Rows from block 3 of a small multi-label image tagger, named by matrix and row number. Rows with one number belong to one neuron. Each number is 128 + 32 x the weight over its row's rms, rounded and kept within 0 to 255. All counts start at 0. Numbers have three digits each.
Before each neuron's rows are labels from the 100 images, of 14976, where the neuron reaches its highest value: "lies over" is the class under the peak; "strongest on" is what is common among them. Only what is clearly more common there than usual is listed. The data: rendered rooms with furniture.
# fc1: MLP up (model.blocks.3.mlp.fc1.weight, 576x96), inputs 0-95
# fc2: MLP down (model.blocks.3.mlp.fc2.weight, 96x576, transposed), outputs 0-95

lies over: dog
strongest on: dog
fc1.21:179138109188101108060199053172145145124075135130125170131170161158131100142140150099166100169105145163133170115121145109112123110125147137136134154111189160191108125150082152134137167184120148104073070129128106096179123153154060122140057130148118164099113106155131138154154076123168107160
fc2.21:129136197152116143134137110204134118155098114164132150092116184116176123131119148074151153172084147150151133104122154069075095095083148117167095140146132102202105055155151078148141145164097123125135061141091081078156197102098096103135130100101108096193115100132149107132137122125094135087

lies over: window
strongest on: teal walls
fc1.322:124186144164136116110215137123128143115146086125169120105125086132079078165117098093085105145090168128119111117137110130143101136132097137125086112071225084127165136123122104204151096113176150116084116139128194133169177133194074090113117089146131151151131152130179083150142185126138117125
fc2.322:095120095161121118103143135104069173124094156142117119102133112129119130186109134087126133052094130136092172138148116135103159134165123168131138114137093156183082135156165085099033176136165136170073130153109151162111205121173158152127201091169092088096104153177130148162128136123110151179

lies over: flower
strongest on: flower; count: four; largest object: flower
fc1.564:096185155051133115168144086199156124201132136139118107114121127123086148167094154153126127113104120105102098167122168170145149110113138122158138166112133140154121090091104093094172118110087136129101084173163086088132149093141218148130119186131076181142183164076090097181139126113130160111
fc2.564:142129139134133145102119051156214188137096114076143128044119107113157108117127154103147074137191150146131176085128159149166148160129119105145174120061082086128150124129148089153145083132115165108155130184135098149128107109113066125127092100136081171136165108152138092114102095060097134166

lies over: door
strongest on: black walls
fc1.268:107167070121103100117128134091148145109151091165121080119120146144105119134088164151113114118109139179131122154129075102165146153175080112085200070150142161126168176117100154147072058169157140152157098101135104187177065124187103055125147144124140127134068128198116136135148136136139092137
fc2.268:134118155124154129103151128172160122142101192149008133028101149139165106153154127089102127137136132102122128093137140131121156132112073082125120106139141081123072100043156108122160117080125153130096117161111129169074173079101127158098120173104138129168143122142099138153145126130146078061

lies over: ceiling
strongest on: teal walls
fc1.301:165155139079157119156166049103143115092175120120138128090144174111072045178162153141153158153129206183179158152140069120147125143149109126129124168146146077126054071105156148135117127141120159116116174137104173185143149145122125119107205106152137144145132087156137153092104130101128113143
fc2.301:072130156163150110118148153180109170148103111150105099059140145088111101098100112104108149124144069075147077147101136087180119112136172194096097115170113131077181142113108141082127128158131089235104121134131116093156162118114123105120080083146077127199148081114108132080154137122125115130

lies over: window
strongest on: window; white walls; blue walls
fc1.426:141078133089126124167116107111136111070144113153100114058108159175104114112136098110052140149132116161144179138092153151128086147076113120025128121198212083167125144140155119159126121068077125117119156147114086161092102090134146136129149137079154182125096164160121116164150169115128110116
fc2.426:155197153087119085142109107172095070062154139085119124122140137175133080104132179106054122144059152154141153093141170089168109146090140083104158113119189100153071167165176102136151143118139088131097140116108164127139138129103169095171177187135092112144125133142085163169135102092104134121

lies over: flower
strongest on: flower
fc1.336:167156163091145168137140121154141164174069134068107051113140128123156169126128197143101092159107108099156128125156141080113176159140144142133112105086135117131055095081093088162113157137100115061157136137131081090093157088160111138195126191168107122125164130127189110126181107090142153134
fc2.336:203110105064127156126122144122153187108136152115115128040144116147164067196110120133163103130110084178109105100182125161168122093106115114162153120081072108124160112107160084150100056139141165137187164101192163153085126137162120136135119087131097161120154142159129147152099103124073137124

lies over: umbrella
strongest on: umbrella; black walls
fc1.290:067126129099150165150147109122119135088191113190128110072112049081154142067155090147131113101147095085080127118141147106125096120102151080160083177163116151100115167092120118116133111133051110120150119096148089158138122171153162106045120091144110134180169160121157178153137124133135171175
fc2.290:129091087182113116119130125146114113146140151104099121066189161137151156093197191124157140113119110146118192126170141117113178129106152110132206170074149118111106073165065183083130183113141158124151129161099076148112150129112148181192147133125086120163134111129083127136165084187124126131

lies over: ceiling
strongest on: blue walls
fc1.461:129094201110153123189082149120165111126099083095153170111122129145116101113084156169102091120119111154178094122119024122152135192108165044183174126149136147163096117132126055174106179101131148141155142093163129126120109143082115115158110135103143166106123093113122176138132111078124133169
fc2.461:134100154155109062105105148058097160168147110164115120120116110115134136053137087072085113105119149097125072178081150134171162070176139144122103136090118172134127133116122097115176098148127093123163142083101164197141149127117174115152083171133168118118122133160190073165057152163111139130

lies over: trophy; robot
strongest on: trophy; robot; largest object: robot
fc1.408:138148137136132107102161079140131096189084083101120117040178141132153135169162124160153153117121098169106121118136152101151130112102118174121153151147172147150085158116139151148099210101102170115099122133147103132208112126143143072180046122183175116129120135092161092162107058149164131155
fc2.408:149138112144140120046142137097110088079095140108142147160118168186129144081055072128081159155078074111154114141113124138042146114124104105131131122097123141103149130110150110187143176181104125150139079188097146135189134127133066088141115089119186106173131147095129136126174122126102106075

lies over: floor
strongest on: count: three
fc1.287:113120124105107130121143093109120180145117140130122178155109139114118147136109116071092096165151111150094108163130103127100070118160130133101068121114169122085142116198139170097142127169124150113048097052106174107131171130081154125118104087194127170135119178076133147166195188104181071129
fc2.287:196145139132166090100094165108081111136094120150104179198146134113101114112172114070157136108133075088131124128162126088105112175138142100093142069159129189109118128082087126119139142136077097111141113152154081153139162111094134137134052086120123151055146137224094155092164134140131129162

lies over: door
strongest on: door; black walls
fc1.265:092190131102097140142118117172156139138140164164119143106052051123136078131175142156076127105180154131144089115084107137097166158132123117184114173133128091155161142104094122084152115187096186171141143173141036153143145173144160119103120102119080178121115129109100117116146084113123149182
fc2.265:128087043224145164106096091158141193212142079134175152085138066107090144112145176124135110162131139136114141143184154141095176151139106072168192153092146145123147099126185129102150106129159125118137137127153103120110127121105154147187128123132145134134106142107164097061121136134128084113

lies over: umbrella
strongest on: umbrella; count: four
fc1.449:135118110097151102173164151166128114091139114090123170097113153098139160113114131132141136176112155189122126163110129163120119098124167089145124145189104125163107174138154196083152110183139054130173169039169105055138130130109137153079127147142187139152206129131118140143096131146182082155
fc2.449:165137086116125109151143168146104179097075109164121125034089045102109125079162132120186129142081096151146107168119117088140105115141158071110149084159144190112125149147126171069159090102095101138171118141172098092088156153111104158124153128092096144148140145116119138101131070100177075137

lies over: umbrella
strongest on: umbrella
fc1.254:137077136101146127226158152156136103126119118134163120086151130066159126113164055087158148104110141133121116128134068066134158137129091122166126148148191105176147122172162142132052107101131182119100192101101141166193117146150165094152152149116161164107180109133182159144122099098122124146
fc2.254:119152111151159119106117126152112119142048136151140124143076082076135128108130089134110128132125180129146125121123090109140194105129170142166073110136159140117217107159109189141075183196112145131153139166051077104125177068135093087111151134139181124133205122092124130134132164109093129133

lies over: window
strongest on: window; brown walls; yellow walls
fc1.314:094140209156160134116180146114177104141139121142166167122132075129140186163140111139131111089173113155128146104167129150120154100093157103104087151112129045114137168168136172136130143183116154189105168134082086101099069113115099145134159151149102128181137116193058119160166147101152101182
fc2.314:171121075111093113205162131083094146119099119111090119143094112075102150080146127057120140163108147126085137118196110098143133160181179131197122093093105121152171146104129099133076120071087111119153161154084141128092155134156133102149112148110128184183074137142159084144086125097090083111

lies over: flower
strongest on: flower
fc1.125:178090145071110183107171104117131093173110137136109146093171148184113120132195111106148110138123109151130123117142160163165124145130162124083069138077162123135115097083086084114195164141159093115106146118114136205118125162178101102101126158170122077160191133072088130075123127094167131079
fc2.125:075169175142193115083162132094130104117081084114115110094122131094074153142167088109152208149138096117116084136113153105106052119116133111087138175174106024137113204143192121139113191160120135140139164126149079151124151119124143106126146104129144125098142143130126145110180100097141093145

lies over: trophy
strongest on: trophy; count: four; largest object: trophy
fc1.349:150132185124113150107064126141099154117165164135146102088176131083148131167163100108084156160168141170149125151143117139107116087082111123132133133140133168029173147111170162150150209100087177169075091113161147073106158154135101131195160166132158127172136130100123153081120095117109090145
fc2.349:141132176131184128092117106105138123123140129117051083120127097142152142115133107126199089133100140197045134158082141110138098114146102147138173118145206124137102186118123152150133148163114098144091102132127115132246073180172097187145154088146168107123090133117130137100116107148138124146

lies over: ceiling
strongest on: blue walls
fc1.104:121126161043073151126098130125067158088146166137153176068132123146129148153154129120169109153122124132146137118148126109128147159093102159161200182129080080135133129138104149060084091146163104152155124119166220142070100150100087127130125092082173087148172085172122164097129157120134127141
fc2.104:106128149135112129122164173194158126154051157150088108043147155107181105098152179100156131092179102070129139132140121127160114135132144145131126166202150120105201108131097138052164120111170070166146113181103123137087175122127141147090133144096098149155076149151175129133143156118128165147

lies over: trophy
strongest on: trophy; largest object: trophy
fc1.162:176177134071122147077103106096188118124107132094150066114147125102077117178154141132139129155076127096185156072180150066086122149127073155149132158097086145120080127161099179109169127170127115153090114098098154132127140159194087148147121088183164125137129117115105069184130154144113161124
fc2.162:165104170102121102093165176155119133140064129161138110051154140153162164162136073114159151139101082064150093142173132098145114117127145134167192177171137116133170140105105119135120127117124102219133119193091110135075090149114116165134064132149117106091073150119149090126138105165075090134

lies over: dog
strongest on: dog
fc1.511:130162116101135147153132136158187153118106169147117106126120167137125175122127092143171150133147135160081156145095136058084129171104113117137129144081143098159105112118097114172154097161084112122201108069122082158117102133139106180053145118126117080143179144065108082160097080103195183184
fc2.511:157123106124161156138120212155129106177128143179142128023076120136121215182123116096151119117147097170114143086116132115172098073105117117124161120166165101135103121124153066128111133159134133167106132123167098118119154200100162098092110099165082085134105173139141184118101079115136102143

lies over: ceiling
strongest on: blue walls
fc1.151:092130129081130133160144090188140118203091154068135074117058135142157185123132154182097176082092098122139126139162125102153129146166149098095155176083117175079076117130056094152131113094134168111175164153152155157131186171123100153088125176146105103129112140134146123151157125106139174148
fc2.151:142100115114109132111092136173186123120112101137085120020159131112161098089104152115151096146119091204068127076110155135129135085095220129165167139110141084175157173127110115099128128051140109114128088111174138151128148129096133079132137100131168103138110140066167141091171112141131104154

lies over: ceiling; door
strongest on: teal walls; blue walls
fc1.202:046087162137098147157137159091162124076129137086088111110157146114113130177150088105151074171140159165123133130116166100155070172137126150156142147136120073151142157092080122110070068082124131076085120162157175172107096109166123105115082127115182141145149121217089100126108155113123106103
fc2.202:149158151136108125120130081183068184156069110159132163173100127162165129125122120097099114101187076120150155154087126139162161149146108134163051100134148105091150079086137114090114174132202098174155156107038146109122160138088165061123104123145150140137139174107112114144142166149162114110

lies over: window
strongest on: window
fc1.437:108138112061092155093125176146125122108085170089114163128081148168113108173116159084092114164076071157129138160126142138125095126096116130065076085160154098117148091183133156085163134121101129122103152144123119052138136115139088106136087199152093184146136197129137135154077120175137071149
fc2.437:181158171105129103152131202135217096113108161150078170067175152124082140146158147103146152191086080134140158137115132138165142116120149155104108076162141114091172139104127117119124165146128079143126124150062223128114154107111092114164112186130145145124175171182114101127154137115146108126

lies over: flower
strongest on: flower; largest object: flower
fc1.236:137156148086175114113162136109140142155146120094119110095183159129122129135091169129168145095109129151179137051125148076103097115170170173164156117120112138123166115102155156191167081196104121123120123155080093194125140101136115138117099133173110189165101065100061102172165065112128104142
fc2.236:131153142140095143125127059107141144128148144095167116125138191122140100094082186141116158106149151106159120134110117143072091131084156159154081122076103113198136105122171086150117145172133159181082193121115107149171127101180081164127105129100068073165187090098128136200143139127133177108

lies over: umbrella; lamp
strongest on: umbrella; lamp
fc1.221:122076171099155132127106151116088109058126118135132079043091100172168117098108081195150142115155112152138157147111147132094125201120147107154077127077140140136140141184071119071174151143110176116147136149109101168156081186149091120115149073156123165144100141116137137102065108143126143172
fc2.221:167100125122109099108184099090085141134179121124104121081142141154125167128073146134143164087126101145092194139151150183088126101175141109072163129130108133141140116127125171136183089153168183134197130128127065099106193085131180085095165080117082123114146167151141158101082178145148112089

lies over: barrel
strongest on: barrel; largest object: barrel
fc1.333:116109163167161075180105144098148076091154110145140146106141193175127116195162103107138111109106097116099191160088106125120112148059051122093145106131153105133177118155142123120134189131085120142121102132142117066176155144120108189213168107116151149112090116128106173130134094145074102122
fc2.333:080105095126151107118164119086099105179145154107123064117113140174074153098141135130126127090071130137133145111145148151097166085142128131104108113102128153098082121072128154098137165199177224159123173109102129102120105123180095089112133149119122152062096195162081098126123179187086130122

lies over: umbrella
strongest on: umbrella; red walls
fc1.296:052151167110161131117144139110127117137116073123150139084129158093129111132135117166121164146090166176074091153109099197056145143134117154103076151076140124184086161127134141179135192196132150156158126122162068157141114095144185124112138116115131149106166134134176174055128109133111109182
fc2.296:112046118126096082088173097122113141104089080170050101087107116116172192107138119166131146110141077180117066121169159099135143151138109104114142134098096161098131088152130203129141155135119174154147089206113112133112130133168065111142132119097188101119142135142142158076123171108121137095

lies over: trophy
strongest on: trophy; pink walls
fc1.44:127083183097107118139100130175118172116141047101148132106081119164091116120106104122157106129144135122139080103111078099076088083134069120086122144146127177065159147182147176138156166089069147148095104131146117103106141168098108119171131178129162132124089044097131133110097090122086065132
fc2.44:117132139168175182087145149094134107092101106119097126111150124163155139089139140140135165172132108148118153123100075105128159076162144106168112164116107093108117122119105110108125156140116201094085125139103046131195187161176124063120172110096189187119138165107088125057141070120098117095

lies over: dog
strongest on: dog; black walls
fc1.463:184162085141144121140166154158139125133099072069150146114120178132109134174124174150153113199073140114151127104126121143152105167183068129101086117115141132176097145108127121120131144160064173093127120162188041162138142137130127079063154097139107163115146139141129118141102151193191082136
fc2.463:212120123190174167100096131151112181147102111138127172160102107081116143126139059137087089089148073160128131092162123096075174111132119093140103132173132132094203088182150123098104129121187175126149097120079120113141142132104089120157098085159199120180115102147122142119145107134171106113

lies over: barrel
strongest on: barrel; largest object: barrel
fc1.158:156077151184087103109153127105143118152138129127130115076112161192100094139123159157113123114112121155149217132069111147153109146108128128216138112110167142082131088151187110152094181163143174080116142116145062121181107106114100145188177123152091166131153113124152183131164084118101095102
fc2.158:153098122159103137211108156160102123099131063123211107095110137165128108101107125140159132117150109140158191107128133152099112122156107127116122174100163116124090090193099155136128166137151166103093097170076109109116110171189104124189130110114126149051126081201137129111115136164084121194

lies over: trophy
strongest on: trophy
fc1.101:116156175125162143157139127104109093133108069115172142094156170158086148179104112197148137179107134140129092161073075119076125101142088103123088199075129120119119141111113135170103196162164047145107111109117083164131159107114161135122105126122149117139147155105117143061103075179130066120
fc2.101:140133087175169125077216142151154097126076124167122170142118156132130148138108108126199145136132118189144103116195163159152164081117111119096133155103126140143165065125151142098116139102130187126135068162116095134198172172124087110140119174110155114181124099125141145136103129129182104044

lies over: trophy
strongest on: trophy; count: four; yellow walls
fc1.225:128147049147113118087113133041087064064175157147139160130146126150120053115101076085078091120090115098137116132133128165100102084098078138115141169170076142099191139154146140149167124120154125132087069132150122091143100111091141111129137118147112089118135125122101147095159111186109070164
fc2.225:096132134137127148121136220173176110074103080100094110039184182088131096170195132084115135162142141154121102119065117072115126090166118099177125166089134125149113162133166144114108085122122153125061121111111110164137114116145154103111092086113173104122078160124097169141096090125124144124

lies over: floor
strongest on: count: four; arch
fc1.114:078131179117161105138101093083101129134179156141146164102117082141128161171195084148138137097113124057120147119121147131156182086111105174107141088193104131093148152159128111160180160120135154157115074164164098117107078099111153094048146166171055116098116122123122105149137107117128055131
fc2.114:162110179107089082125141147136140157114151137134128153088110087105131147148084085096137067079129153160094092136069132077115149135128125125125137160143172127153118091160212141084132114149120155131114178178165080077126099158101173108119100160114163089074095075125086149167063057147133086150

lies over: trophy
strongest on: trophy; largest object: trophy
fc1.208:106150175104111159100100148106150150135112090126127183082143172203074144162116142136180134117106097151132127176104056116090107079132112108115119198080103130131059120152156146118057137103153117119067116153099127179121181139089149106107127147103174102122079153133105119134155093141158047126
fc2.208:109140151221168153065171143090169116128096073147181178147119121199135150163138167108142118143161140169142112106147160142102117050124084129116146152051121141184168101138132138088119140081150155103101138089060131164176153127124107111130164155113135080117119130149090097128164112124153130075

lies over: ceiling
strongest on: orange walls
fc1.563:127110127114145151082189121114127129092166154223140172117208175088126109123112118112139130093128088068146139166135123152118109113089175101148219106115181127176141135162148115106144095184120125129085072101141097126086159096127098118131180130127057127147138110147091142106135113078160092172
fc2.563:118172107157158166161109098113145134082104125124091116154134178119134158141079116070136145095117146170110116100140152061106107129131122102182075146092144161109178175135190108180138139123177107111158138044133095113170181076096125110126126141173083082129120158155147095138193145129082191096

lies over: flower; trophy
strongest on: flower; trophy; teal walls
fc1.491:124111125125125111109140096138152160190201140088130151132060149159187117140144142133081148158141128168119091076135090113123142180062138084105163139105165107117108108124101071080135176099135133084056106114201117121176143195147077142157118156101127137099059125135144114106103088164118099104
fc2.491:108197108115142153134172115137112150097081159134124152130187172113124073085091109122149053139123131175106095135089147116180214121154158089118118095039105142208154148092123133153116118113136137123083165050127122139150139096143113072096129095123111144137120092181144143083151099142136099131

lies over: wall
strongest on: purple walls; blue walls
fc1.298:094116141048077169164106126125086194077137129127107173055102171120120094188137147183123123074141175121094149123122110156108104165133146119130109160126141099124102129172119095126123189094156172151158187087112133122141073095098205144138153086146103148100172142105153147095178139155110091129
fc2.298:100097164120103119119202188093124118108104100125132097148133108136133114121119140143091135116137108151092146065096134141085126180148104199156121124174087120137155097145138144151156176117147080103086131047077155124156123141144142070127149167152157140127180061130186167150054118169135188173

lies over: ceiling
strongest on: red walls
fc1.178:105130154132145147156086105118120106185178125193138133091115090102096153141168073109146137125089162092103079161108118226160143087128116170109128149183126159118188137091141099108190135156147125136074103152162131143111096122107187114080130117116081084187109098098117157121083101170097079125
fc2.178:139097148127123119135139131183154128068116159155146128000165179100153126171121107087123125118154148106108130165145173133097160143157099056140189114111090164135125130127142138120125108127097135108120150233136100133134116142127159114093092118119124215119108101141144130063079080125124120115

lies over: wall
strongest on: black walls; green walls
fc1.571:162126104146094116122137150165184126125156131146147105136132177058138118161093179124126078184143130109186144176155111087163097105080099122078141191181150112169133161124111115110063102134121146079112122166137110126076162135200145068161195122149106121090142114150115087092089142124190135124
fc2.571:102083144092142166174152135079166161110095120133186129026114137070182100158133116166146145074136079183090088108129131166108138102175103142189073115161158152131140157149133052128144128084148079109155131151146147130128102107112129107174109101186146120075124159121163123121125169105115097134

lies over: umbrella
strongest on: umbrella
fc1.347:084117111120158132166107156160109135053126127110135129107090162066193169144113077099149153174109095179120163154163146137136102128112130119117090163150079090132126145125114198119116115155135089148141139061122100109128112153093190166043125140103171095126167137077104158108052097136156078110
fc2.347:176131101158110123150127108159105196133125126144205110065075108072173135094139128110148152126131100151137124153120131080096133132122109028139186101148108167128122141166172135068136096121119137102185177127180105094085179091169170130130170097084104128161154144124089172117136102104168115156

lies over: trophy
strongest on: trophy; arch; dog
fc1.302:137117151135065138084123093107113116094133147136114108119106138171122107104108093154067075180097148144167168164127099118114121129040147155145103091184064135065176146138168169136140117075102176145091096108145147049158148206179112129187122132118125174111120132118149125108136103166120114152
fc2.302:131113120199199108154112121125145094156126106209123149098113145196095163130135122096161120095138084142145075130069159147152132127122113119153122123122129143123105181064150150132124180176122151090117084145095123090176091188140067161160165113147116131132106075156084096119091061116155187125

lies over: flower
strongest on: flower; white walls
fc1.391:149161190133141120058174115110158168134110122059106123143102171159093170119101172120159073142128130149105121113145119124171145141086143148124153141155145089125056126105143085135110164189109105138078153101149152115090161117138046112190118168126086143066080118128107095159179086081123133168
fc2.391:116123146172113114080131119083153148062128091117113077117144158126156141107150136101201098131114162152101098122173115054113177112147172080161167127117157135179134115118190093150127103154066139135123180163138155173126128093143173184146092116061086118117104158123148117176078114131051105128

lies over: barrel
strongest on: barrel
fc1.113:101140163119124098121173133129116149161074106111125092115174149093083071095140110076082128164119199137162185087109154126147090109098068134118208154117171119133120122156122132143141102113150148095114183132114082121098108140121124126119198097125134203187101073131137172104139089059122112169
fc2.113:160078120115099160148094088184147141126110156170168123111101115110116162145068097132154159144120081100116108117159159060121074133189088133128078174132137169157101115176153099206151112205054125138130110175122160116113132154073104093136138099145123158121182118045111151126129132130113111132

lies over: wall
strongest on: black walls
fc1.135:099106156111129180162145190094166086170105131204088171149202139117118130138138163104123172107103115148150145114138087076151125159119091125157135130149072116095126177185178198141165074140137089121109120128108168125121160109120059197148138131129098125141172136089123090143150096196111128133
fc2.135:157144123094130137124139215108120159092129149145141157202140111130150133127105095127156125120095113086183099100151098106173126173174176185129169088113102182179134185119123137129159117196125161114106133169119107122117094140161113123134102082081109078096069103078077106074103104094187103112

lies over: barrel
strongest on: barrel; largest object: barrel
fc1.315:137121126117131075141126123138126122140102132177165162133147128122120114092105102138096159163119084106142122084189120143069138112052104107129138174141071150155146111109100093156132109133099121159170143149167103069126127163175115133052132135095106154071165078064140160149123051062118124215
fc2.315:123155155111155148091113060144139149093131198117156108091129046168147167142119145103143100141121191104151166115078145073137093113141095119153089145140126114154127086114133129102095142182110169088150135140140088127063129068130102155185148143071131113133135106130075087171105109123082196063

lies over: umbrella
strongest on: umbrella; lamp
fc1.306:108121135086175109172089180168116124114167091155163136114131124055155093126123115114092158151119075147079143123164124150129121075113137132141116204146100110171156183150151138066136074157075068126173151093142168148169124180132153158092102138088132122095189096115067161137131123173162101136
fc2.306:164163113180125122145127152224123141132079179129114124095129131087072189140101156159123155116103080120159153116176121092128146107094124066136134100126129153114212137217127113086129132114111151135170162100171087119110099148156138162114133176135089137170135109132115138186142045158129107154

lies over: umbrella
strongest on: umbrella
fc1.37:211104135151109107121149099112105062148134100155110137081176114161140155139137071100160089093104159211102129122120103176114097121137177047123116100169130123132081125110110113097100108159147189131163096095109153170091098132112096093128110125131060066086120120080126095126182123150117150088
fc2.37:117136081102124113100160119107130141137186030109152154165175121090155071142140127120132215121113172149124149101088156154152063107116155127080166157161100099146101147149185138178135090199103149128147142104128194134110120131125158126116151129140115132094143104169127144074067133122061145084